Weights of a small masked image model.
Model: arch resmlp, activation reglu, patch size [8, 8], layers 16, width 192.
Training: adamw at rate 0.002, 9300 steps, batches of 512.
Rows from block 13 of a small masked image model, named by matrix and row number. Rows with one number belong to one neuron. Each number is 128 + 24 x the weight over its row's rms, rounded and kept within 0 to 255. All counts start at 0. Numbers have three digits each. After the name is the row's rms in percent of the matrix's.
After each neuron's rows are labels from the 100 images, of 14848, where the neuron reaches its largest size: "top examples" is what is common among them. Only what is clearly more common there than usual is listed. The data: renderings of 100 made-up gadgets, each built of a few solids, in any pose. In brackets: how many of the 100, against the usual share in percent.
# gate: MLP gate (model.blocks.13.mlp.gate.weight, 768x192), inputs 96-191
# fc1: MLP up (model.blocks.13.mlp.fc1.weight, 768x192), inputs 96-191
# fc2: MLP down (model.blocks.13.mlp.fc2.weight, 192x768, transposed), outputs 96-191

gate.187 144:092155147122140145163079140117176119114120123140074155132117109113125122149084110111133120117115150106102112087073142127092119110145145097123157142103155148120076117141093135086104131131126157130132126144121151141148166125141114129134106105130139146142112140126104143153124134159092116102
fc1.187 145:118089102112119165079130147103150095090122147103144098153134136130115135132168148126125175113089103125132154072113126140122095127161136131134116087104172095146157153157107124090148107141117167116088139127148113099122132170106143143108154189149165136140131084113183166139149111119087129109
fc2.187 162:121149151162134140189093096134126156167131121096095176122105106118089126119099128129132118163131165131117123131138153163135125117132125113136146155138122169111072116119126160132098158182138124133127143125135161173138167098119124138153111104143127123139117137155100105137150150120111121156
top examples: white (28 vs 8.6); yellow (28 vs 8.6)

gate.241 092:168143123154170140098124137093117129136090164141137119103124097115126126139114108128107134130120120143128133081163133136128162098081133163148067147160162143079126109056202114137148124124133123154157142087132120148103130147119172135126097155124151134061116086120112119133138166090136127090
fc1.241 106:145133082139107125109145092147139102160114136138180140104133132156138144130145152170128114112141141173113134168146107140163152124100083118102191090159140158139126104123170126110136153117146081080131124121092124102141176147129118166138143148146103115144105105168139117133146125150150108108
fc2.241 094:112142126103143093119112105135133113107168147146107155135134123104112094133089133129141107098129128114130099119087147147152065093156143086145132173113117115136083140138157144115101149134157148124163143123096103121173134126119112104122093072119118154143166140115142125144160125174123139149
top examples: brown (31 vs 8.2); red (27 vs 8.4)

gate.437 114:137159122134137142146121130148105058143134109129115121145103125107116180098137103149134143145110148169072093135104129148122085119132137153132123126096093126104158130122131118146118147129105155098136160139158105154129163156103124159136064138114139157096197082122097136117122144130148141062
fc1.437 095:143097105102120131131133154101149143162088134149180083123170145121119186158187164167104168110098109128117102112120134129090142129165125127145116075112135152126114156136107148124098150125135127132107107170171160111118121098083140117158140122072168103113145101165125126159098117118100119129
fc2.437 100:136183128153128145119110125165100154107156068139111151147163159128146107095112130092143090111124107144104107139115137101099146140069122129123137132138144118097159129114131138114107107161118147144127149069122169167145150153123137145186148118149125148104076170151097127116154121113150125144
top examples: blue (33 vs 7.9)

gate.507 101:115124151137121141201134146148125123150100112150109125151141095120136130139163149136108092120169114148117111111122123129171154117094152083122129155115100151128144089131094136116153098128162133156144129113131126172125130142124127164131098096104170149063129128095058111122110144128148084127
fc1.507 117:109150151121120116194123161126097126153134123129110156175107115136126156121189131167127083119163108166107112133123122133184108122111141091132130154127114129130137120129121123121106111133164119132161135157126157173118150122110117159132094109122170142103134103102109118118139144136136101136
fc2.507 109:106141121118098158078130127149112152109154115111147143115133175147222128114084133097131129122139139132135120143141142141126131158126083135136119121138139135135088118123142104094105138040101103116139131114082135102177128140132151135126176149140111093147103161132145143118140128108111122156
top examples: teal (57 vs 8.3)

gate.193 107:117172184133125125149156129133146108166104101156186113156173098117120172158135095149117124115135126133126144148121122165107059134147116098129139150082119104139193113157121151152128124121158140100136142137157100158122111119127137123112105129159147146103151092105135090141115119129156124110
fc1.193 110:150125104113133131126106135144168102113141092121151151075110179102120086150125119106126096146102139049118141082169137150098121133153111133140159109154136130128135185113136095109105141130078102136104130154106116099139091123160139110110173108116102143133114159132105169130122094154140144121
fc2.193 113:093096165139145131090152101129158173087137151165085124147139169139101124091151119145130166139123145118100150110124135157100147131151110122117120115129100148152137130148124128146136145161139108160084103144082124133135148172113124107136145126146103128151152119144204149177131111052114147117
top examples: green (27 vs 8.4); teal (26 vs 8.3)

gate.526 128:128149150109121100133083111107172165083146096118168092063129151148128162126033111087092136179131090101138118099129131123120099120189149143125117165147119113129146118130129121113131117132152138160162154151104120140117076133121146116148072130132135101121127147124184124128090150116105128140
fc1.526 127:129127164122126130126124128132145102136135123151166109140128157149118158104088144079062127177146122129132135102178112103104114126131120159139109110175126103127136145172117131102135124140127134092154137127120153097113134161076130142154065151137125090123113130146159090114100130120109096153
fc2.526 134:103103145128134112123147098093117145163153172106109123136139131143225134100158159160135154160161110147089133124152131140119147119116125081130119132129110113127052110107124116132160151077121119151093126136086138113143097148127168134132159119135128130142128108156156116128164143105115143122
top examples: blue (39 vs 7.9); teal (25 vs 8.3)

gate.311 101:129169154136108153153140141119144072133111136105119134114118173140117119131108149113127087165154133124092126117140135148144137160094139138104115148099066125158146150136109159144087105136106107172129086159119116145165112146125147162098136120104122142059161130096127095123151114144178112150
fc1.311 097:110134146130164107119101104115128170136114125150163132127147168123133118169094125097080163130151168150109087124100128137159144124103111111147119165139115141132121171120097099112127121112129137164113072130144119105165175098126102128108132143088096128106101144132151141138126124113149121126
fc2.311 117:133102108145121135108163115101125114103134113076133161152131163112255136136175128132149120137141102124127128122165108118125115127169119164133109090135139088131151143115127131139154139017118149113135180144103102099084102140119132145108151107142136129112125101124131099142115111127144135100
top examples: pink (26 vs 8.4)

gate.639 107:141145144134128146092080114156164172110126152109118120132125124140122125131082104119161126150134070112128129124164150102140122127168062140134125195107157128117100118119101124124119117137140120128105139127114134114090091136140101121104115159110130118096145127127155152151089121120117129124
fc1.639 101:176101144146139185131124134174211145115119188129115114157114120142132157122091126118127096136119076089129120124185132116133114111147118142111156184154175134128093113139146139095105098137109119124163112147131110121125150170108117146115120148127121111102112130121138107105074135142129109134
fc2.639 110:146097106125128117117167098133076125148157159124134129142135142129117152124137154145132127127136131100129100130121113166145151092087146143132117096131109125120089110128163131139128195119121136101152112090158146142153126122155128168151151126170085146138052084186130138090133146110118105103
top examples: brown (32 vs 8.2)

gate.682 104:106140158154122136106113147136136120115093146164114134153173174094120147157120153133147134126137108143117149148172131105116101137161146138155087124077149186150147127126093128167112090138091116123083147112147129158139147108112085123129125122084139106104163120128098129141133110103090162121
fc1.682 096:073122152145118121130122121147148141131143142178175168121162156096137142156146139155104153099099133132070133146109142132119124128152101108159125113179132152120113138113090115164122123129152143083086131149127109148148157067110103127128108059101119068137129113140129147110112137153136171121
fc2.682 096:159144141110145102124119109129126140107134150170077118136073093127220132100118103118123125129099116137190128141164103125108128139137128157130101176178143104144118090128135105104124124131134123131124170133118102142104092131143143089121110125145121131129093128110134109152128090133130125168
top examples: blue (42 vs 7.9)

gate.586 098:134128161138118123117125137097150123160179116082073144160141140121129153137068117137124096122125113108165124123134123137103122125106119150127148182116133119134099111132140104121121127125147100132144091127110189163114154169155190176129106114122089128152115138136100107134126118092130121137
fc1.586 108:164098113116153140116103105144145127138125142107102141108117141135122163145138157119103145113124126139150112079088143122128107118075101145074136104084142108136094095135116153091140119128138095153124119151102154144145141151151150160155148108136135124151139155129101097128121098095104114150
fc2.586 114:117138133150160109119118087108130168119137138151116146125115131121204108104090118130132104131136194147140128130130115131124156110105131139174122122143144115139127125123166140126109109000148124137127158105140109176122130158111121152149148102158092136139078118150118132090134100139123153125
top examples: yellow (58 vs 8.6)

gate.10 085:172148118114165129096168091141131112112101107157149117117148186124136108151141133109089202118107104104078131141144156143126130133120075191132111112164179152133143168125104104114123148131129117101107115140109133121105133134111145137111140123119141150066157084109130148115091126144129099112
fc1.10 085:122154184129126135106110148156161091191134137151112138119146106135113134076102125132143092142155129151154146172123141142171106155089112085132112138149104138172109131154153110114132134130117143158097106146122110139155117133127156100102123141112073124079139142126138113138110163104176170131
fc2.10 085:112105093163135149135140144118101123155126153082147162126091142131017135153141122102096160128139110133092115100191148110104117123156124183138133091141136113104170146119154152107111104129123128110104150102128143123130136162126100125120114126132156104150148119145139144133121110126123115159
top examples: red (26 vs 8.4); black (25 vs 8.6)

gate.257 103:152134099133111093133143152154112109117145145146121157123099119146127119163130088113149088151155145158121112117114146156147088123076122127109135130105130147130166159126122143088107107141126109113156129170137131116100134141138105118087151185160119116110138147120100110110117137083142116126
fc1.257 108:131117150125114125097124183154125102121159125116115139128089125162119115179147114112138129115168130156159137134112142141115092113069139133119131114098151151126158127164125137072137100136132119093155099141138080106117150127146118119101158210153131111114118163112118116097118107099158100114
fc2.257 080:121123105113131148117139087151134139081156130112123118132098149123153121110033143136166095157144139117126132106167083136146114138134095128153097096125108075142091156112137157121129164124149136117163150119153112102122145135109125109131158128138118131159080114182136116121168111126108111126
top examples: green (26 vs 8.4)

gate.610 100:169137143142161157173094156130168137110122136066162131122123145128137141133170104134135140160142098085088105097084130120106149143117129159135117180136104122161105138120102135117104120121102151160135106122117083171137102122111076139174096128097141118115115133129111152127107145108145079111
fc1.610 099:177134175136120164169124158115172120139114133113150199132111137151105185149136081120114126142128122141135102108110142103077150117120133103135130182134136125122123154129091128087103135149153115160151142116158082144134148147117145170144121105151157132103138133109147156113110143112106094111
fc2.610 087:117119092131136158106105134144086128137133141141176138143103131132095137102108092147140107140134149111099167105159130126145111133157111142109123159175098160141121126112123113134091107092122116111160124124099112118138111123115147076143099115110117121117089139177146112173116101144160140119
top examples: purple (33 vs 8); blue (29 vs 7.9)

gate.101 119:123143092091138150180123139132122146146125095164110089064137103082119165118123138126087117138125126152145144130091146145129112129163144130113135129159108097124115135127084145134106081113144125096147148131134167126147159122115113156143085113124141150104137094103122149136128130147151092123
fc1.101 111:117103064092139141080136159112147142065134115082104142119103155140124128113165127121120146128134129149123116128134121102174127106134138117144083131110109088111109140171102153062152145136135117118098153117115143073133161106112145154116118145104193146129159173108140119136146108142128153129
fc2.101 117:078100139153105129179140128155153136092114106129097103097170148148137150131095132166138121128130145094127108142136118168120079160175134161084163140119086202148140135132113161139106092148139126118104095116167145088128102119119124143150081112162105151140118148131092121145120146110124118133
top examples: teal (49 vs 8.3)

gate.680 117:117135147152145138178132099131120131120138147139125126109158116128115130137119142124116099103146083126149124145136132102063132119144119191126130136142145150100159167085097118171165090118114100149129110132103139165101130134110149132143112139111092124113138130125113108143093160142142097091
fc1.680 116:122105159121122144141170179131172114055145111132087147109136123147135120130163107114073106109103120148143134130145131122053134146167163179109121133126119122139152120125115114138151089133119128132101107146143163115105108146090132141121114109079156120094151142110132090135139113102175137110
fc2.680 124:130158141123128133123099128133116120165177121077126133123130120091245132088107129120151126140150146147117133112102088114184132110125136112156127138124109125120100151129164125159134142000131151150146126116126131174116130142141154078128156129150111111131091129152134138117154131131085129142
top examples: blue (35 vs 7.9)

gate.85 110:111148111131145119190148120098134161141075139122133140119083126087127106145104142156085113123135164087104121120129126152155128142095143145178141130119138153137144157133148106183131139115136129150103163148122147117152179119105107125154082089111122127133118172142084134123074114120126107090
fc1.85 100:105132149074139111145137103111130107179112132153137112080142114109119120136108171149094133111171153153088111112130125129133097128149129119152128158124109151137185139119134161164093118128143105111084169155114165135134177128084116083158119134132105113102145159127153167112095084120114112116
fc2.85 099:095139109129117146099144159128162140106133141176105128150140151130176128159142124104154089120153161138113149153121138156123104132117143168143125131095145151145124123097111127102146099106127142150162100154173079068156121119107113145098146134111136122119097121166143139118123078144118161129
top examples: blue (28 vs 7.9)

gate.350 110:146139161099122119131141107135141124095149095166108137137095119146126154117172166116115089131124147107148147132162140139057120135111142114130135119159114160152153139142078099075124140129121102149171150104125122092148153144135109146122118145139184128131133082127138117148089101135142113110
fc1.350 099:077115128121121111083185141145146140170110145115161095112105172141148120171091106135121162112148135106134134128127131106125147137129117133117134152114133152140142094140103085116127111125108096181130101121131132113115122152090113153137137114110114127162123136138142156126107109100133106127
fc2.350 134:143141123136136124155092139137107141152133128111135140116135128125255135127114151137155128133121136132103121128129123143129115126139120107131137133151122102123066171115165155137122143000129141129153128129125133143124124115122146101140134106125131131122154112120106134119143140144135139136
top examples: black (25 vs 8.6)

gate.355 107:145124133165158128103088131105140158128127146126149102152151167119116164151151119101152172120135108138118135125106108168094124136141089175132094164101082161134093141145159172141101121125104105150099110116133119113104195125067091106117145127131122140122128138155110110133140115126157112109
fc1.355 101:118148150106134189127159168132137127060138144124129137153124170141132088135125113122148133116120154095164111090179148129128125115119129081127116119153092161124141140126119067116178132130110132153185122117110127116154121130162178133198130110065130145106104163113112115150140141127117120135
fc2.355 118:133118105115143132116134160109118115130134075106154153128113116124215104119110120191141140125107100125139134158147151124114101133085145141116127086117145141125109138138133091147144131025094104123106165130123156130109103102180105092093147116127111093139101132150165085202127129120125156150
top examples: purple (44 vs 8)

gate.425 066:145122141136139119127127096110116126081138130144137144149160064099161112090103137105126127131162112131131115133168127148120184148101152149133114125113154087111146124135175138130103071070135125149078104139126102106135137171124129100097141112183091099114101097114093113145147129093148109126
fc1.425 088:114085119145124104131149113112116092130106110132142122135101148149130136107133126090152159158137173155102117172126160161145143180123170126154085090068133118190117099157140159141110116136114130082119132117104136116142140160128151096097109101124092127091134112121121138100135118157146144158
fc2.425 079:176124132139129127127143128108126131153125115149167156111178119124255150104113101109112142115133080121145138125182114112100119108159145146124158089134147130086109116145096110149099116098133116132143110113133139129110118162124134113135088127117113114131123116119165136135106120102137137132
top examples: brown (26 vs 8.2)

gate.293 112:120118160139125134163101101117129132164145135127110128121146178105119098124076136116117133135129153152062103121139152111121122126123121154128150159127153128130128171119091155113155102133132067115109088102136124130108136118150150115161127146072117126135131139125154144101121158103138111065
fc1.293 099:113204129138139113140140087093106103166129102098131085128120148109124119121174118131179130162115161104138104136135116107155087126069121112149110138134103127122137133079114113147149143125086173145083116103097148123114108143169130114164099081180109153124104134168099102118157133101103105144
fc2.293 113:129109136082135143104161168118180108081115151162124128125146115136192116170131129136118136101117140113124127114139138147123114132157104164125148118120139122146144133173145124091131108058128109099133125151122111098144113147149118133101127197086157127117184142075168155136132094118101160135
top examples: purple (48 vs 8)

gate.576 106:105158188120123112142099128175094134166107121192098156119156134131123069167119132141121126129178119109125104137076135116095137125130082095103141169146096139135153084136160116119109125126130110185157084113103149170097113112133109113131120090134118137096124142092108137147107120134107120138
fc1.576 099:159123162125159136177159133134102116162134144128111146119091089109131141093134166101099193151139158156120173165151104111142115103138099129131126088158121133113109146169115128132131153125145146136145133136114138147138137102094148132093126120164098128118139133180144146149105138129146122095
fc2.576 121:117152123166132102158118155111158120169112103117124133116129126115045095124108136140139121154140109134105105130110133163094140122104144127121119130135131157121106128158150168129105099219140121116113114134125146131188098149117136156129128111122131134125079169130079114085151138110134166172
top examples: white (34 vs 8.6)

gate.77 119:125147188132134120144104130149135182171126126141092136131147150094125108120063114095119121171186164149126096160131139106108135123115115146133151154127099154146119133127093120140132121123159064183104121125111157134107121145100090146132105114123075114124132139154115137113117118126125117124
fc1.77 119:108119197131119118131127130126196146134136092091146103125147101155117156159149103142132131125129149137160133169191097113131102120125107146157126116138118100158147140112076117121156173129129119132113146114141114102110096154123139159135081160120126101148149128137185127138115104095101118102
fc2.77 126:098114143132125148124117115148094162147138115122108124113174137110218111084086122102139100121145135145096130113118142134131130116106133138128130119107108117124057135101191135148111155047151098124140089143140147145135108138132114155154148098137095102125109171184101128120148133134124145173
top examples: pink (36 vs 8.4); white (36 vs 8.6)

gate.295 079:139120124120095105114124119136084122107124129122090121116125141134178131099111153150124106121136103119118121157169155147124125116117158170091162095159150122116082098115114136119189116142130119158099076116147130137059087125113096101094116116126141140094132166148116094126132149123134111140
fc1.295 084:123103134127159155152120134111134135149137128090106150136143106136118143129161081103127168128096137157112128122131107118098173127146173139093124102136055135136099152127156122134087158138116149121112145159114142113127070130155109141137117125109179144119115154112135146134101126124130113143
fc2.295 097:156168143135099127115113120130111095148160117112097146148114150120000112129103130096160072172109132129109138154130131149139149139105109139145123117163121158125138120124110090113136147148118160123123118123158147110119153104156097139136097107117112123142129134104127130123102147077163145155
top examples: yellow (32 vs 8.6)

gate.212 095:057108145123144125120112190148081130145109115129136130175111139120127137120092082140186163125136145125131112136145122140115099108103168163152147145146139084121153115110144124137129117126133115107125087146147151138126120157122169094105095161133105114135125135115166129176112144124165117123
fc1.212 115:141174138154131128111124104096135097119112115112162137134116140119138126149155129088165116124105118119116123114124148113178137117142125127158115188088141132114144136136121177077149111132127145130181118096115107163137151152159123151117122166108141137126132128086098131093150116158123102148
fc2.212 109:124102066142136096132160125127120143139102110136135111132117110142180162133095142161124142159133105118140135142160123106099158129131111112109112136083128127135076112136161113121094126048135090171124139215139155114107128141119094127070132121124120105150115125148194156147102103122100145137
top examples: teal (32 vs 8.3); blue (29 vs 7.9)

gate.641 092:148133117121128163116170088136115152074080112106115140138161114119137154114123135111112112101119136083150100121149120135119107122120088137126099144084117111118130111111159123120119109164157111138108125136144145142111078152132132137143167142147117183099129064161094113112134122115133094103
fc1.641 099:119117124092114140180105078132098144128135149118132116141139113152130099147111150126164128153141158136148095155155103129144079126148161157109146161134122096100127168111123104127134142168126169138109073097139115165164110160105103095082087161130102155091141091122109130101095136117143143096
fc2.641 098:110149128125142132119149098135127119086128131115106126120099108114000121090169135118118102134141129126133151129160123115070138152130141145126138121117090093147115155154167120133150164110102121121120133161180126114130125120119122103101113130144117099107130144129151115132193135129119126119
top examples: black (45 vs 8.6)

gate.167 100:111149170142134122157158104121107160159100146150139154130100122115140087121068110143178134150130118130121116154084128089127169140113126163115123177125126131131132121100161110147111139145152099167124109103120149152149113093138134153165112089107108101115103152141093103095139139143142141136
fc1.167 107:136092124106115125114134150089149149077115149125143068103097143165127091096130121129158147120172145084119116147115107135131152135155154161124113064145122109127172109039147096094170156147088169163122122140127093104132124111158130093116114140162132119133102162141144113108141105139099166117
fc2.167 107:133142148088147124120161145087140099113107126120140144108155112105008102116122146134120140123136122123127113122114127145127107126137115184158153112143086152125128117137161139118149140133143100126161125112116140101104122093163125143115141104129165127119127097116101113138110127175140139130
top examples: metallic (63 vs 33.6)

gate.244 101:121167136103150095131072140107151119130114107140146145125106138132122123149122185118119166151164155161110089109116116131109108133112151096132118142154113119134124125148083166119147120131153115111135093118120140136145104140125167130172137117132169204066083113096142097130154125125183139168
fc1.244 093:162190136130098100150080125156140095063140126063129121146117159124125143130158166130108154128133163138130117141123114138127129136166082113128201137130103094135119161153126153139097113129159142133132092121113158150110155157115141160160111132146125163150119107119103120150126101146197121157
fc2.244 098:101096156135128120138142133122134154096142128145079076107183122129192136096094116138166076118119130127099129115140167149126130117124120143135092128142110157139116088135075090101126130110153143127103161164115084082162134134145132134103133102159117125153105152105175163190139131085107113083
top examples: teal (30 vs 8.3)

gate.702 112:127165189110122142124131106120148119168116142103176126129161082112125121144146139100127124116102111123138143183125131109129136130101163115148159149123137082129153120143127159175138156131146143114126100098146087147148163126087133142162117150133166098118130102104095100125093144148143111127
fc1.702 090:064151129139126115107164154115110153067170109107143096113147127139117163113112144160112160125132150151141128154101137164111109122125162149129106148106123099114137107125151195138144093124152123134126114131157126086174150148073152174121144159125147138152106105141201116146100114122129112121
fc2.702 113:221125120129117133155120113129116075166136124138122116152116090122176166149157129159113093110099130137181162116120103125161094121105089102136140110140139122125118145124129134142104120145103160075146140107166154148100126088152135127117109126119138119123112088148059144088138110132140116136
top examples: teal (35 vs 8.3)

gate.20 120:126168156159150166168085127081159139155138144114080118160110129129121180128117119082127128126124167100121117122146124148125113107136156145150110142108171154092135107103095102132157122130126152142101129155120122127085103175102162138100103148111141121154123088111111126112084126121073152125
fc1.20 111:093127123112111160125121140134136138105144109097143097122138160128129146135153156147146107103130136128117092137104126147190098129142139106097155130084090112133131133160084169159135128133161155119124123147130086086169144094170155099094159125092100150114120130139093129111116121166099137180
fc2.20 114:106150096148158096122104116143140153122153167140130178157099101102081089145135099122134076149107108104139129131097122146137073093114121107125149181097157126127122161167155152147111139175117153110128129115081099121187164085135143102148093126098139144147080160102125118103159146170135121148
top examples: brown (26 vs 8.2); black (26 vs 8.6)

gate.549 103:135138160144153105100091132102122150154135100121071173157127129121121145099167113146178126135131080120131113180110132117113141132125105121151081135133168136134078103125132150130138092136146103166157118117129152126136185135172115110127122047164102117132085122166118103108079111107114134131
fc1.549 111:112115173127114137086143118081142104161182129141171116138141131130124147114152132163084131137126126134110155132127108151093129124140100112132162101163105134128125141133145134120106162128138120137153177123114132094152112151099173118117124113158118103167136085134175123112122125106122141080
fc2.549 098:154143172141139138180106128123124121149129093126083152137139125127210123151123122092101132119141134140135121122134119114119144131126124138135105175125129134147071102127124130131081116075128108138144119155158149172145112135111136157098143076132112121104154147125061094125120137140143144161
top examples: yellow (25 vs 8.6)

gate.762 083:130187145116116092118133111148196156156101086091096159135132133142129095152082094112105128151170137170132078163155129135124136154120118124114163153114074135200089118126135123131107108122166113170100134125132123103136164157117131151114109144136115123149112163140125127130159104133138148168
fc1.762 089:117105107155123132123109183143058107087119125151136094147151133117134154095099139153109158086106113097126160115100161137090127127123138146130142118118121130120149085147113139134123111112073113122142095147099125159103096134137136157118181087108117103131148128125122140171139151125155103082
fc2.762 091:105153129164124132121130127102131119119108170163133105118103122126101140188155139088114169107127089105142096086134106118084103150150140121124127152140131148108135144129129142135149166205121205095184102096099130114121106174158131112164097147077143145119144146113121107081123108145139092121
top examples: white (30 vs 8.6)

gate.17 127:158149170143128161169136148126107090157119127146096097118129105125136157140132113170116084125122094116160117128111111128095125125119152117099116144125122142127124081111131120153106112123147140149161075127146168172127102124172121175135074082147122143081121096143029090130106135129146121097
fc1.17 134:134165128129132139133132102206117172092095097163110145091155112118147102139079105121149089111137112106140112156080152129137126134135129138095170161100106146126135116094146107150124106118126126131150074132131127147130123107164110108168145084127082134139124176140116118110109156147120111128
fc2.17 125:123099091110130104085158115099177140105133155124133128145100155117160125124138123144147172137108153130120165103135146153165109108147115135152122114136142131126169163144122147086160127171116135109077141122082105095085149132090146107123109147090158141140141109098197132144139072102107143136
top examples: teal (30 vs 8.3); green (26 vs 8.4)

gate.352 106:134112142127121165174128170129136104139133125144121121135125125114126127154055112148115105123134146141081106116132151152137122124111147161121178126131103143129159169137103148138137147120109090109131096125142138149140136116110119110172128167076133147113127136122124150109121174107169125097
fc1.352 109:123136136126099122105115095155112122100154130184093138133134107117141096153107129129115058165179108120148132117117152110102118120141154121104136152129096133123073118094130119177077130112163136131153112107149135112142095095129084142160118100121106135109125168123065108126161147155145131144
fc2.352 096:165114086108155096093134143131160142099129130112110097113132152115159141140100135123133160105121078120165119120110138133151105145146106136125099091104151108151179122158115110084145127113082160113076141136120140136121154155157171100109154153120151154138163102094153131157094101112088113153
top examples: blue (50 vs 7.9)

gate.537 103:147167165131143143197068115055132140107107155152110140137124123131108131138094139116133131102128158149120076113133131119127120116127144148134149180129129144119114096085129107143123115119121100153112126087124112123160139147104132105157101152135137144146156147101112175156136124101130145098
fc1.537 092:126081085106136114076133130127158157082160129109161154115168109103131141135173132130150130148111132121138167120084122109161153115116146126123127159073111142098118129158158119143134158129130148096088134137144111127165090128146130119139195125110133152164144117134152107136121112088077163138
fc2.537 105:172119101127137123138133133130180124110131144130097122165139128121048138093105155106142132146117127136127129129138128158138091129148125188149130082159168121134116163131122161127128086199113107105171140127151114118097105179155127114112132115116144115164122114141158134127122114112115125143
top examples: pink (27 vs 8.4); black (27 vs 8.6)

gate.303 091:152160134157121114195084144124132098188144119124137182156099084118136138141178118142134143121125118153147096163056134083157142134092117136136102127110158144124159109142112109127132133132131158117102147148112097154153163084108118138096114132091134139118124103109097108116102136148130132119
fc1.303 104:139175130126104137188101182126139075135131115077176130160109097133113157136163119146132117109161130160168125162110123133182109146116114134125157083125100120136167114150127131094114120133128148101121127163134105130168124102138124153085115127109139118121146104126136083144119118146151092126
fc2.303 095:143140137115132158138140114127114121162127145131147135136116099098198148143134163097111098146100114150142104084150109126121098123111132118156117131133134088099123160131155157125099109016111097113178154096155114120109154140139099137115156124129142127113108144122064152108184129137140125136
top examples: teal (40 vs 8.3)

gate.62 111:102160176134122117126152100086182148131116107086123137183116103146106150131081127122160121128109103132122124140105136100147120134115092160099136141122139140121141115151150123087128130114132095145126129113102134158108173162134122129096117150123130136146145125127102080158132113123100123118
fc1.62 099:087133146119120122120130122132122154119161108137122106123127123126115157157166094123141146143143155132067138131129124111137090147141139148139096094107088137142170145139113154143114127125091161091154139126140093114168137145124107105108139130158156131153155118107135143113109126128151156120
fc2.62 101:163122158135139125135137121151132102159104099121121150150115149120000135135146129092137124132113118167136116134146155128150123120113076106124126138099124136145129110115111135110123078238123089118113108193112145155121184122087107120092129158112148118130158110110107152135119119119128121105
top examples: yellow (34 vs 8.6); orange (33 vs 8.3)

gate.736 091:136177146119157130102127130118094138097106093125107127128116139157139127122118126118170123118122128148171078081090109133191083091111162133129161156122090146127097124093151161133115136118105132109140130136150115131152169116145182121143091125114091125152122122145091116141137114132106079144
fc1.736 101:197162109096136148077160094102098159096110135152107162111156122154108128116118172107147114102129114153172130136134123104122118142134154153116126125176140161119153084097108152102113122142129116143108127095114110115070126145124149188135127131132117112115148122125153116121143114137134126129
fc2.736 089:078089091164124080193118140083138134097139097112152145115138122134000113119159157127125115137116147143157106134139132131121111142113153132125132149126108156125114135148107135150127155161100134128127142124119125126146135130116129111125137121084110102138091117122146088126154175122140122111
top examples: red (51 vs 8.4)

gate.329 106:117114178121137099091088118156094130118152115126097119095125113115141166080135101087133100138125118168178107096109151108115102119100127153120112164097098138123123194139080145120099115115136108158132124147132133101145166138141108096112111166102113128109151107117134132130118154133138130106
fc1.329 098:133161107146123179153165126134105111120100157137104118148109134163145132170131140145103128119121131070153098083127114139129108122113145120116133134113136110108156098111169131146139110106118137112139108142140139141079107054153118115121109150137171109153115146123059154125100111127101154153
fc2.329 106:082130156104123149090109111143164127139135136167058119135123138132255116123131142123147129089123141136185127113177105134123116142109129148138121122140130106146123131113113129115120108053116144135130167129110126114101106157150129138108124124106117118121132097140146135132131094141106137137
top examples: purple (31 vs 8)

gate.278 119:106137151137132162130125162130115124122139144119104151140153119149127110108104131151167148092110099141111099129160141121147135133068108109125158146144116160130112144108094104141121132126140100150153097151124114168165117114174131137170079135075120111110125139129120150142107153103170124113
fc1.278 107:094112122124140107117154173123158118060132121147162149103175139109124148082092163146126146139056112110119123146151120148136157129130141130111168124108157149120137136143072123126145130137103082129174139160136098140115159119132160126167145125096115175082118116153153102124124153124118119113
fc2.278 133:139153089166127089114136113065098099149113117131140111101094160136116087158112116140143106147132126134136169126109104134142132123114142091148109140109136166118116082125181144124182142186097133152095150094158090147146140079133143129124127083148124126124106110146146127129118148155179118143
top examples: purple (54 vs 8)

gate.211 137:182156140136134176180097147131142111104116120167106129122117128135115150134123124120112112100125110102145118125176126112071109136156124206133116133150185158123163096088094116116106096131127106154150120120149158116099125169126116152134090139138152119120119094110116100120112117108127113077
fc1.211 128:138155133155084134137146113178082150124103086159122136092144114149136117164093133143129108131150138120119108154091158125088153159111137158131127124152111188170132089101119099146127113120131109153176075120151134144144090124150097101154161126140120140130099115148090138111127151101112101119
fc2.211 140:122111108117164114114100110081140124158146153110145095149098130103039131111141123140154130151093124179131131130113131124211112093129107086153154133096138116107108173167159159160141144197124127129090131118078120158124154102115170100133135131113130156121138124106126134148125130137132132161
top examples: black (26 vs 8.6)